A small masked spectrogram model, trained from scratch.
Data: trained on chords played on synthesised instruments, 109.6 epochs.
Rows from block 5 of a small masked spectrogram model, named by matrix and row number. Rows with one number belong to one neuron. Each number is 128 + 32 x the weight over its row's rms, rounded and kept within 0 to 255. All counts start at 0. Numbers have three digits each.
Before each neuron's rows are labels from the 100 clips, of 14848, where the neuron reaches its highest value: "peak in band" is the frequency band that holds the peak. Only what is clearly more common there than usual is listed. The data: chords played on synthesised instruments. In brackets: how many of the 100.
# fc1: MLP up (model.blocks.5.mlp.fc1.weight, 384x64), inputs 0-63
# fc2: MLP down (model.blocks.5.mlp.fc2.weight, 64x384, transposed), outputs 0-63

peak in band: 4000 to 8000 Hz (80)
fc1.199:116126136142166103172145092057112128148145111088149123157108159156045171138056088120125106140131139168138143112083141122074184115108112100097120210157097148073125150108137120112131164140070102
fc2.199:185185159113129143157152175122115131153121100141135088141161126212151132155177171111100200135131099132171147106105115075078169088122093092102104161153056095185133101122137126097116102124124134

peak in band: 2000 to 4000 Hz (86)
fc1.367:144131131031110120147182173135135156105132110147131154100099081144115144139190166124133116155099109146180126136145168100115122137156092135154178222161103119180134088094119141146171150181173115
fc2.367:132124115074105107067029142175143145147128106150132111117153155142121115112101176086133108100150140117221170116169140092122089146110167150143076190127104092114128089120116115171164106123091159

peak in band: 2000 to 4000 Hz (53); 1000 to 2000 Hz (40)
fc1.205:098164126115159127078110161130103102066106170125103230108153174122141120135077109069133128084142130136123137146126149101108136145131180130130115145171112149159105222120109155081120101140056134
fc2.205:146158098136174163038144122169095150114150178116101199165120127168062116140106129027129112142112108134120090146140128114114138132094129153083050136131120114139129153108126141088162135122085160

peak in band: 4000 to 8000 Hz (59)
fc1.38:104180127112143142127118129104122099213112082133203110107132109145100079156144098105168073133226165128110095139147117188126119166118120115161155139130170134142143152159161084091139160069123131
fc2.38:136117103188123129167142115131124092051142074095139097135118136128126000148076173124157124149116115119104158120171161147128123123143123187149114099114165089118148157159138150086100105122104102

peak in band: 2000 to 4000 Hz (84)
fc1.236:091141130092110180004218187150109120124144107144126179129135159175135136108175158122126164162134117132124104135106174114071153147123117137158152128153098140182124126130126160135099130097144086
fc2.236:128188142128102129069129132068130149111179125121121195174132126141136123137110180120139102112159166138191167169112120122088136124056104069133123135129114121168122149160151128204175194113110168

peak in band: 4000 to 8000 Hz (77)
fc1.86:122116102144129089133124098107155119123140112116144083172137195165124064158075124121140125088076126112139069121082053132061130096151156140138154167118119109137078089049108143134132123108110196
fc2.86:053090095148071153120160088114164144128153110184154122128146083106142106100106167172137116098153151094121081106133108134105112157176167125108163049092127098148180162203103108137104115147146093

peak in band: 2000 to 4000 Hz (58)
fc1.171:140181148102137145163197116122103137149152093121163134183157141134153132121067178126140187187161188122108114120115159131106084130105102150158097133114122119140142164153179140111084126016138130
fc2.171:117118067142108114112152135135138135071150118102126068110104147122127116167196061111171136165059110091131140132154147173180199103113154137093134108127123156087167164103211117136126138163124155

peak in band: 1000 to 2000 Hz (49)
fc1.333:163113146199152131214138147161098178094158167133140132149098129114135078124067121127124105155135132102112127174135135142118113152151139150139171157122086146099140193104153041059105105131171100
fc2.333:076168130099134143116159137109149127121132107057081179058081163174144131109058114142127092097099140130162121098152088126109135104080163156095140065088088140090114116157141120121110146155056155

peak in band: 4000 to 8000 Hz (90)
fc1.33:141049143185110146109170148129088133145124064142144158119175099146161121162102093127140145113122147089077146124131193166132102118183087114137125140061089095141160091067109109105145114197144114
fc2.33:115103129145137100080093140094134106136103114154155133122153144168150123097159125139109113098142110183088144111113035107117179143088159102156139188119112158114172033102109107187136164109072089

peak in band: 4000 to 8000 Hz (61)
fc1.173:099165105111100121140125121149132111107144085129097091181158091148073175109111164164111083097106120150130105160129148118126137136134113115109089131067128096116076148134088054128100060231085128
fc2.173:150146105127179136139200143162139083104135091142094170128155155153103159122125093099127105211201148116110124161161137138196119103179125085128171113157106159138165098176096098170170137117106154

peak in band: 4000 to 8000 Hz (73)
fc1.279:172117144176115147169127102126103131127111105123122153089095121122120178147098087105113162092097111140135068084133133179123198122129189134168146171094058136099113088094217170110093109116142104
fc2.279:089160119096124160061063125124134125093125164149167157150138137182155162134140120140121102108170161120139185134137098133105102111079147141127091162114052139144133137082204092179120180161085167

peak in band: 1000 to 2000 Hz (39); 500 to 1000 Hz (35)
fc1.251:080201097147096079136134131119145127155128120136090178128145203139170157105119108184132096171158161163094148116104148127079062110128064156116136114111101139118095171104149176102108094065112136
fc2.251:084069118147092098124111137107117125119154139123166093145122136143153058128136093135104111052102139104089077135151193159155120103095096183131087141150112089134126100096226166111124154128134181

peak in band: 4000 to 8000 Hz (79)
fc1.252:135139102151154130169045073143102121216181063102134076129116138116121148117057126099149116166114127121135110142114127130095175143131171096138109168078164138095087167112150138119136112067155152
fc2.252:176166154106077150111182107132123127178174074139156080120098120109095111139180159136190109114125117131146167122112161146192155173163186090134127137126181144158160154113167134108126158149205108

peak in band: 4000 to 8000 Hz (50)
fc1.25:186124103114186156104154195073125125136140151111117106107158141186101138153164137144096078124173160143207108108140140103131123134148100092091119059148037163120130112141087101141127127164092116
fc2.25:097111185118146096103137100157118164070124111094086153133095068134106137126185184116098103206110109153125123151173154153146127126139143135095171026118087112112147108165116104162151158177130125

peak in band: 2000 to 4000 Hz (78)
fc1.188:138139137123121110098156106125138158079137090123159206090130101131148161149070106144141123149145136161116132085124196063062145129112119082130117062175103129113131111055087162127124153193158153
fc2.188:171093103142108128144134074116166168035140127109102105094145163113125137125136170176131095133156150114115143149174155048168071123097162121169116157130135096064110145068140128096168080141137147

peak in band: 4000 to 8000 Hz (63)
fc1.245:148121175121158133177133191139137144160118154137103160204105124104140117086095122079242130137112149060138151150144146132131148149144135120114137132097169121114058139167164188163128091121118147
fc2.245:112081164090123150128119136133127112188110151120114067133101130164088093071106093116193134108097101125204082158099140086164055162111070146117125085145100136122083102100142116132100162152096153

peak in band: 4000 to 8000 Hz (86)
fc1.267:127077116179141131096144155149145140111124121150097115176118130182052141125092090109092190101132123068135112136184173135114144071126169143139112124097084127170113132122211160079097126129153074
fc2.267:109176145120122130114142195097106126197115193224184185134133155152072158131115173162102132158174098147143087131120138127102096072126153156164166134168114133103147106124133124148117110097132163

peak in band: 4000 to 8000 Hz (86)
fc1.8:117078189088128149055186130091119107128138145137138147187092114098110092119133078096156139141110129099158079128094130157050146106143194140147182159173104139136116097167136081159156142098139150
fc2.8:144149105105148141149113139104155150158152118145069169158159138146183107183101230162175130118180134122168165181168127134138150147123090119126109090124127118069177107104100082134145124136166192

peak in band: 2000 to 4000 Hz (56); 1000 to 2000 Hz (39)
fc1.46:122143106118114119105047179139107071174182087111129089112190103116133164126151176086136121105123139137123147106112108152129092129116241119160147180098140106126136163133076164157140161122159107
fc2.46:074081088182128187118106137165110107127115086137165058111152168154149134134160117093143138163125183130056111118164175140102163123128134186109153135126136132165110120138174161083087114144089193

peak in band: 4000 to 8000 Hz (91)
fc1.310:117117197114148133093088125148103108177143146099170030164104116115056087110095141137117105079150105098173139140129075156088159094114127110134134057127181130088114158156166140108135099131150127
fc2.310:078080126130126120228139106106142130169134100126150134112140095135181134104098112135127093102118099140143116126156106121111176146182051129098110104056101185192145080142097142109087130158109166

peak in band: 2000 to 4000 Hz (54)
fc1.132:182149095122127175109098165132116123160157136139159100143123107153081091155124156202139139167103130063159121189080144122136106077105090094128144107108079145129156111149204149135077137061160104
fc2.132:147100103065137130132115116103109134072111159182114165145190149145095149096090149101114133056185131107141105159157145148135100114127074094109117170154073158080114161162182148149135107104080188

peak in band: 4000 to 8000 Hz (52)
fc1.64:127130119171087186130127159151183161140208062113108128097119118129108127119120127168165216078186126147118110140123175117121123177069131059097104116165130098124139127128134157137114115172144168
fc2.64:149115197073161112153135170119137098082147088095119139184110193154119107132074166121116123191121132114134126120092176190144075141102167160133167093115135164099134106075141135123137157074075120

peak in band: 4000 to 8000 Hz (88)
fc1.325:098090155113125139129114114153148119123079154123152147187153104094110154138049136158136065168116045149161108137118060120150100149138134111128178136059088119133123095093090109096119141123185182
fc2.325:112152120120182136165097118128109103123144122042139096177110177127146186174122126158099183139118171132084194130132141173138141118123112210177130131131103164122092125111189165095176129094131134

peak in band: 2000 to 4000 Hz (78)
fc1.355:159192090176166113102110227123113094146145172130154097097165131104140116141151135095116178141125164113128167101103141089100103125133043147134150140123114134170114124155056107126197127102115103
fc2.355:139120089226172091148077137107100159096117145115139139083118140156150097124070194133146163123165118101163204126131115151090128147152142216126120125123082121111132130130151182119100136139076141

peak in band: 4000 to 8000 Hz (87)
fc1.348:106175062114100086157091108088155165162161077138160123177140104141120074138115105149155160099124144115160088096137079105102086141113166065154112084059089087097092160117107131143125098133175134
fc2.348:139103115120119134059121132072218125137121147148101128115151105149185189116098126085130158110140098150223139159134106148154181137074108074090140100136089104148145104090091101144157099120118144

peak in band: 2000 to 4000 Hz (84)
fc1.320:115128117149150121192186211138109109100124183110119160168166134183081148135086146168115166141149134100193139140120167111120119145110153173116134094178090141209084103127107148131087105138157141
fc2.320:168055150130114105128100157133149130123121142119114063134122114087114152164117126152135177116101086099084131120098162166125090134104155116241113196149141140112115116054143128096118134071096093

peak in band: 2000 to 4000 Hz (81)
fc1.374:157107167143098130148202164107078122135143127118129203181105110111120153104104163104105120154101113098156155109040110098117081144138216108149126118173083123155121123105098133139151150078130079
fc2.374:134152092131116143187156107114118142101172163132145148108101152144080134154108086160134123128101124141082072179058161223136129147156086178144141172085080091141114186118110121125148083135093137

peak in band: 2000 to 4000 Hz (81)
fc1.225:125188072109072110133170127122170141150134136122127122107145125131137126079171142114121173104189129124081164171154147063063125193073128069105138093100137055148130117135141160114165165124104123
fc2.225:131138120139096097157096142087075142083158160148082136122112140086150115169160161136129154100078115128127031142171135097106149123150122084129100057158096104120153204165184086115130133163137151

peak in band: 4000 to 8000 Hz (94)
fc1.198:123164124136148115179092097103150174060089112108129132140149160123040158132119129148140157218116123086116143143179080136090140176128123104092138127157085142123154076104199136102105125132088148
fc2.198:087138079086089142180114092146144147160171143166147078137108171157081132104169148141141118139121173160160093128181096158103142120080143154103128173125167147140117130038206138125152137100089108

peak in band: 2000 to 4000 Hz (51)
fc1.148:116140164142117140132131122100139137100152120088055138100127166151176153110058141121114085158086161092113122115129131107097102123170162150149138218150107131037103153090166143142133113198147171
fc2.148:163144141118133147158132143096118169122118125133056173127110141141103117149194214196107189098145145139147103159127152112143120126156053094144109061144100132064120111114119086154146122097173159

peak in band: 4000 to 8000 Hz (90)
fc1.202:122094132077093092098101147097115117084082087124130134125126133150130123160093070115143184089122082084120136099129151148106093093129125100197142125045176135117134091124114148125184148165217135
fc2.202:177140141124210154152111157112192103149078102135106144097141083174156143128084090137121130126074121147184126067112069107100104126108099115145085136135070116117132111096121166077151066108107159

peak in band: 4000 to 8000 Hz (93)
fc1.94:138145162105110157156121196135146118141108093155117088235137150149102149119101076144151113173080158082147080153119158124145094126140146167159136123085130130128064110106123148130120061178139188
fc2.94:152120175146139112117143151108171086120133092124120142076111146131102058143101080111194144083150150102108168108134193123138110197143098159106116125151119110097096183079136146088161065194141132

peak in band: 1000 to 2000 Hz (51)
fc1.85:166145159152124155119077153130138186163129068104146110174144161117189100137149167157161124155079166190144125090134115210149091094150207122188131172142122127127131128092120135143115149158130098
fc2.85:134178146177116080198161079150140116110056127142165155150164161123137068177097115122137153122134153074111196094155097135167131152153125118134079173143137132150147162167115167195122110142153142

peak in band: 1000 to 2000 Hz (43)
fc1.240:117113137127108111034097159105126127182130089129124098126164185055133141124106141141123108117108100088159131107139132160137096083134081074162103072139129083097141118132081165167094142203089101
fc2.240:099134141114132133145152101083105101142123150142111130123137087111197057151101081162120103118125111119173089108137131115069036121158120107113128086070106042113140120156120085175150070138129106

peak in band: 4000 to 8000 Hz (65)
fc1.170:110103155119149106237106192103139089172144140131105112198142137112092135166093138125152101122148140084167144138120109133136144134037196137160143108117114131132107170138159181111088115166105120
fc2.170:114201099163138161113089190080097189122151140143132100111144143161109091149154217093146148137114118107093119157156102096098145166157103152169074103123100104142127161152161102063131139165088140

peak in band: 4000 to 8000 Hz (57)
fc1.3:148166117115119120134155116125118088173098104106132128160143100181091206113089121067100109183157116151146104109067121159123144105117103123122119119146137100119129163114158155036179199128197113
fc2.3:071097128124070115097139126093154074200109096163117155064129155092188129098117080121118125069115082150097181159142093068103133133135056131123099091137086128133091108154103123117116109129133127

peak in band: 2000 to 4000 Hz (52)
fc1.43:101129144180105152105172156075140136070094128109061208101092101127169166116148116129093121095144145094132160133133186134081150103172140111085150186138115123153087124115119106103138134194073150
fc2.43:140092119040140147077157097154153136130175136147147145152129112128133095114141055123178071146092117089140116121133163098131123068168089036117127175178150119136136113126103116080121082094132114

peak in band: 2000 to 4000 Hz (79)
fc1.339:147180103131146162185090127109097135125173157122173175127173097119176103126126175085135098142132212119118191108058137132110105106181119113082135137090120112166119168133120102103165124150180170
fc2.339:151185113092058107193152122081114157164176139136155112112185151153117130140093148067145152111127114143153125087159136143083151169119154137196147143172170093147111168154206150113101117124115103

peak in band: 4000 to 8000 Hz (55)
fc1.299:128114128115116160143094060162128095107103135122090138128176098107150111150089126072124132072169097079153163142108183109103151137100201067087102142149142090092063167121130132082147179155154126
fc2.299:078132099209110159142051135088128123127113129183124172175130105148141115142084129099137208098071119124088110132142167124117127119145148158105066113127122124071135159164117141133066167144076129

peak in band: 4000 to 8000 Hz (50); 1000 to 2000 Hz (39)
fc1.214:153125120126141130086101080125114106158110077099152109136175155092090169123059173152129181134128104127140132124091125170110079129112156084140127024110122087069142135112213153107112130102121128
fc2.214:136118100093141115126126106145100106115141132098160132059122128091171177142180016090119142080117126129197099136109111094129095105134094114086114141106104152172124110066180154120095091095091123

peak in band: 2000 to 4000 Hz (82)
fc1.92:149100106125098121198125137138182150131159160140118153124098103095150110093120156122154077111117192124091067091083174122095161142092159107115052146149121088195130137078144126139169120119188161
fc2.92:095154145103120112137068154174142083122119139089165082157102099127177170137143111089120150095141139114125138135113169165126140085080114168168110100095165119088115069075165156206171161109185135

peak in band: 1000 to 2000 Hz (62)
fc1.183:073205161191202150164154133138170094140072098130150127172140144124143165153119186130129106088113143157112087149096111174122113120105130114137181071110172099099099075095114159118111123143131098
fc2.183:096157103092125159168137124185153153186128143173102128108142114142110153158182175079121134173168130128156038092137095147111115068139134081144118164133156141101138126132145126196124159067154176

peak in band: 4000 to 8000 Hz (53)
fc1.73:145069101076133157093174107167139093188125143135169212121104138117137071101091123112173124065189108154156130143133070119109149123114165099138154097077161109146149133141164152158126184142142145
fc2.73:104191110119121068046134091146048163130105162109223097125120174103139120134097090105137115146135061091126144112111116178151130170120152090161134127117170135164124159117151105122088114132139116

peak in band: 4000 to 8000 Hz (64)
fc1.178:162127138148019071158089125216139139109144123123084047118121124131115122151181136122143125149135070096161113136140147112076169148128128128146155191125150142144150103115182122157173143123134132
fc2.178:103114178124075109079127157144116144076128203188113136180139138081106116091202166083107104122118134157133133153139110101115141158131143085119098151175130111172116203157167088131169145111168137

peak in band: 2000 to 4000 Hz (64)
fc1.237:093143113151135134103177114089090109093135085127103190167121159113111138125081182104131140132122136153144141139151094074104129099119140066134093000138152132155113158070082136108113128106152163
fc2.237:160086077184100185110123173153143139052122165113172103121153156132134100109152097111144122166138180116144140154169135078138139132084206199140127153146132117128143102070112130089131130169075113

peak in band: 1000 to 2000 Hz (72)
fc1.314:185167172117141081147138098145132227138149111114136169115085172119150130127049093149141070133130092128133147163115125138142151108094081098137109168107099109054128159150187130115128132152102175
fc2.314:137085103194116151149078178124087144069101143128080034162112111129140122123140212126124122135137127121145121158179103097113136112097180186120143083152115138063139098139139109100114138168096122

peak in band: 2000 to 4000 Hz (85)
fc1.259:175186113103129159093120134079078159145167103123100141120087090106185130118126161146137092134109141117133184121173135128157083090133180073110180153201150119127121116078126133186101073146104164
fc2.259:118102159129150174157139104211156157108178109120199175193152094121125151143138116128119151111133204179139138144166142180103152177109145141138113172099145106138107172169134171110158114134141186

peak in band: 1000 to 2000 Hz (42)
fc1.382:167141170081123110104151157111108119162085109141129117168119149090088173168084142100100119164134201087148108113141196134160085110135070144149085156087147131151109119145118161143112131216116186
fc2.382:166156118127164210138083069116178129105185142135112140168184128168156104168118165095113132092158122071138186120162178165106141139096125160121126073178116107120126088135083119120164139169143140

peak in band: 1000 to 2000 Hz (45)
fc1.298:147084135133137144142093134094087139118162160095170091114142158066121191137147088132180137177156139116145187087151186112122078105130108093121108077215130149130068118146094136148159145081119130
fc2.298:130142118101162080175120154049129092113171120068129069126113179096131070133141150130146124160167143141105140097120202178131080090119132123135135089121175137128130174083138100161110143125204142

peak in band: 4000 to 8000 Hz (86)
fc1.26:141109115136118109108111217103144124142149139125126157144102116168083091112082092092131085096087074135202053137116083128155099069170149147133095130118150140125063098155159161102179125119129105
fc2.26:127098169099060147142124145143163139092105162177174115092134176181137124112129053179140097095130158127169146117102115145113144085134118099085138187070154114155133093134076163144112194110105095

peak in band: 4000 to 8000 Hz (91)
fc1.229:104070118150142127098091164139053090122149051154133133130131144148117100164099112057159143120125142043110165129179122136119072143136133165155148158130089127141169163087115145129104127152191078
fc2.229:106093134114064118156108141109091082117110121188113112190179121097131136096085156136099125109109163146145144140157110133114163072133148100109116135126126104155178138123155047153088217065135087

peak in band: 1000 to 2000 Hz (71)
fc1.107:132145104102121144110099173114147093060099195113078161190186158119171139079094141133125126104090098098152125104107136123131124091148155134111151048090105106175088136098140166110165187167111139
fc2.107:167145121174170137139096102111078125182102111133148145081112178127141150143128162109102178144160153127131156142112135112105154099133127120182222131162127138134098117201141052097125167130153051

peak in band: 4000 to 8000 Hz (99)
fc1.144:118118148163155136171104201091146085199138149113134128094116139131115136122147082122120087074147175136089072163102072162143133125144140114121172202148173101116145141182108122071186136126163147
fc2.144:101124146067178146154133138102138074100126198137088129123112154081142143123164131153105122164143085150116111151086131059082050130111148149127096042121123143069153103074127116162099106116116127

peak in band: 0 to 250 Hz (66)
fc1.100:147146087113111152112138161134170169163129132122151115072137135135067113106112106153066104147195131065116122137128134150110160106095117085128105111092141080132175133112131071050119183213144138
fc2.100:125103076152106149088138102128137160134136072112162093037124109138090122117101109108178120075199113173146163156161103152131076135110108168123091098086130101137077086083113192118139107135150114

peak in band: 1000 to 2000 Hz (43)
fc1.68:158125127130141092137114122137145103137136151112187125118116126130115105147124117184100119127125141089127108146118148179116125123149141122138157255091105114110147139150105104085155145097114123
fc2.68:139162135178131122130151119181164089204089095137176087161088129124104127115082107102132098097121109151139127112099146180158152102058163098115147229133153117136112090081133153156153139096162117

peak in band: 4000 to 8000 Hz (54)
fc1.327:149114194076122101124118136145125092146129118113077140246176143139131133165095126114096070136089154145204111116101070104121100147094139122137138129155154138132142142090151143179114064107145143
fc2.327:158151129126148076025131194163124146051139116106132113085148110105104078118083132132131058174147097137134088112142090156147131151119115122130086109136123087118129171127133141173163091071106099

peak in band: 2000 to 4000 Hz (71)
fc1.230:130182116166113097085140136096101141156148169093111101170102093122202092201108108152133103093141141137079184141190130130107106179102101100089088133161077087174164169143116111129089119130118118
fc2.230:142141147141073094132137130129180144185136042112069124051158128142116130117097157182141126116138142139126096095105116164162148132157079147106157123092154131099085051095093170154104116121187133

peak in band: 2000 to 4000 Hz (62)
fc1.291:151114133209116167180136152125119181185082087126098152133120105127170091085168155097111182117123147117129094087074102112086163150154107153167114116095160134183123087082057112143119106130149136
fc2.291:066054080186086136191127118129083136103119126102127120093133147134118125130116073112107142084117171144112130117134140164169110153183129179061191166110143150147148107110101152141100154168132191

peak in band: 4000 to 8000 Hz (97)
fc1.203:160155163103125151101092186122136104146082125149104129111128122148141163137145160085127112123164119078131099047146174122138054089122155094121087155152101059150152174082185120120142099191144161
fc2.203:115057125111078134156183098151131144127130176101146100113123159111154138147157086153131138119102110099056156083139195144118163075164138104153127166088086185153117167167093158125092177175131150

peak in band: 1000 to 2000 Hz (51)
fc1.50:135109134130140117088075149118141147093119117148031126056093048171153118102135120138100096104121154129111113103129133129071133117162127147148195105163104129175130094126068174101122141189087126
fc2.50:118098179065160182150155161068096120070156149091086155165152149151135097120153127123092101202129169129075155106116147197131119113137102149089161079115141131126128173124061118116143151159134132

peak in band: 4000 to 8000 Hz (80)
fc1.108:102085128145169089134117125089071128122147045127139115134130196086148083119169108133140065064124130113075089108145127110102129159147151086149182151090039149092136147117120133157104133130149109
fc2.108:160135183167094108146168013151162127115104161104148145129139115121142168081187117122121139125146161185163145122106094155100169104151131072140129135163077092127095159104123096083128120130066133

peak in band: 2000 to 4000 Hz (64)
fc1.316:113125187103134127173171122129136077091096167102174216133116096143075216148075132110143139144152069111162121108091116115142105186115110139075115132140090120141148160105103105153129119088144163
fc2.316:123146229151170150132116074106164107110121141201126172151192155121133101106125140085111109139145199136162198084085134097118178162112122110096164158129139133172118140128081128139144128113151139

peak in band: 1000 to 2000 Hz (45)
fc1.138:150043173077140132103115117148132088178131056134092134116147182099084119133121112088162131114108069132140131113127129127148098151133075126158096207123100117074123194137150148110156154178101120
fc2.138:158161153188114150224121129154118161118140097084079096118144107122104143176175133188136115118105128102133120151155141134197129080157146188135150129132094151113173124134139116144126167224123102

peak in band: 2000 to 4000 Hz (68)
fc1.311:141168151114118146080156159158164132076152132120166165161105140115147171126091177165140154195120071039160100119110123143083127104130145110113097182067139080137123117132113100109146173073100101
fc2.311:170141138128141158171131136084147155081113065122083101083101136150104119144080180115149217092135099146136134117124174160122077145179069103124127103094115108073135115115125117072147092182123166

peak in band: 1000 to 2000 Hz (39)
fc1.6:147119125105190144123095198041157149096105148178130138089152111085139166131085138139131131116115136116173150124172150162148065079137137136154140054147171098146119154166082143116107133132059124
fc2.6:073170101148093134122111159110129149120096189194117166168184110138206132139129128123159148120157143101160152118140100093107142103129165139128033074123146090137168173133171130078104156097148123

peak in band: 2000 to 4000 Hz (90)
fc1.213:132162203096115067136163101130149106152130100129148173154114171141158163147128082085135098163099138183121124145118159113065165115100107123164085145169175122190166102114149124175138151153062091
fc2.213:162115182105067086089131095135113099125111087126096121089103149062120165097136054136145150058112093111082136158108122140096094098096147097120093172178169152167135081141173164146126147118104108

peak in band: 1000 to 2000 Hz (41)
fc1.261:147146078100099159106060138077141174075127091143079121133115137145136102093136176121112138147064113118099099173109105127097141077144109092151138198036126132082095129081098127127130165101120116
fc2.261:083135151131170105132144102153113096194125100125172111166118083074162137123132116138137102149136181134072131121120122182103090151141130143142146192170226130105087161087143163109095079113160089

peak in band: 4000 to 8000 Hz (60)
fc1.239:111130140127121120141118147148107127139121072145147102197123161160181081098108103150146092177149159076141175192110146117124048193126107208155127142090116132126118101114169130146125190171151118
fc2.239:159174151112138132094155111130070116189112152140077179140198131193138174128152145157113148160088125135170109172132058162094120110161133123137141120141072113122160101162108119143095177115142199

peak in band: 2000 to 4000 Hz (68)
fc1.318:087152159137163097148137153114069192148115105152126105116177095117187108097200188126100144103148150160139103213136139159112148167111106074145102143101176088158126120124138152134157167101151170
fc2.318:107122100164141123181139058122124186209140148118121158144158135170124105142124111137145133113113156022139153126131149120131170122130118121176148190097150120146113063132044122153172141111136135

peak in band: 1000 to 2000 Hz (57)
fc1.187:181129142196097117113053140101120137133106121153113113146113106091076123125111213116134154155181123149107140175109086128130077110113074158141150146077088075108108186157149130104154174153165129
fc2.187:152121148033117144172120121161096156118140171156087069158123117097102123146173191160139121118131131121156079150162173124150099112144090073115164123172127137096144178107162075103169116100175091

peak in band: 1000 to 2000 Hz (52)
fc1.193:120126123152159104096111143081097134110120094105215183178145143152099062154109123084169131156136065069127132175152098102145128176185073134157111106113171101124164169116156160133109151137110137
fc2.193:149092099085132133139133154146089104104209145073192078141139139104156180111177043068115126140131130083089145118090141195111104116125153135134132174152161112146130116137115176084139101143137152

peak in band: 1000 to 2000 Hz (74)
fc1.12:134106119141139155173114126182138093128150183139155164135113156102081112135014134113147071171133086132135142148178109123124125116095214149122120103130139141044118172165142124128147096164136129
fc2.12:102085089132141098077106139135101125107113164156115102113128084163144146104084068202127145110142137129175103106104082141120088087154108128088124127090072153107199096141099087169094104143049127

peak in band: 1000 to 2000 Hz (45)
fc1.209:103139100111143114198103192135157129119119103136139171179120106148116082099055142106114151107170102067108070096099124169142079153129143123143101106119109085142108177105168222118110113140103131
fc2.209:113174121114129144130147181122040128143136124072108162149110097159130199120146079142095079147134090190163103124143085101105114050118159165127141111109121165173135127143159167183082149128133146

peak in band: 1000 to 2000 Hz (58); 500 to 1000 Hz (36)
fc1.137:084139086128128159085154133129103132136155154077109078107129174104106103141115110185116174187173091102173126160122111109185057150109109117133125109172116128053082130109109085082168096157157140
fc2.137:115119107156064118202145119078182103105193186187145142105159105131137119123118142159151138140135207162147166148107153114181115128155104109141170143112135102100177110105161159087176168121136095

peak in band: 1000 to 2000 Hz (48)
fc1.0:139101113160132169194095138083119134147076137117033134163168095145127131063092134114098183100102101118115113120100088123155145095151114153084140116120133101074071140108185142117150081161104168
fc2.0:111143149056120098095077166099137088120129085100084074105077124070137102080111131125138095118106099108144126098081116122117146121058137093188121094142155132143120124086176178142152174137143063

peak in band: 4000 to 8000 Hz (54)
fc1.13:135139137133102171143130141150168135174122103134153160089101141116125074101104094130202126153155145100077075104133164131097145097159118088154070117100163116153173136118138007082142122115129164
fc2.13:127165161055101099041132170105108141181147137144124185079128111084101155071126118182121054147143120142119102103091086134161094106151127070180131105130140148143131175167130130140142125146112107

peak in band: 4000 to 8000 Hz (93)
fc1.109:122082114127141111155107172137136158094138158154106125158118115121155150055087102079077166094142151129161095132210121147052220157120145173132151127107163116119097126098121171143151100134144175
fc2.109:125163116125171143157111123105107104176145132137117106151176109149142183119142132073083148140133106138164114150146067114170151038112144125163059139080148123136158160097159162043131130116123064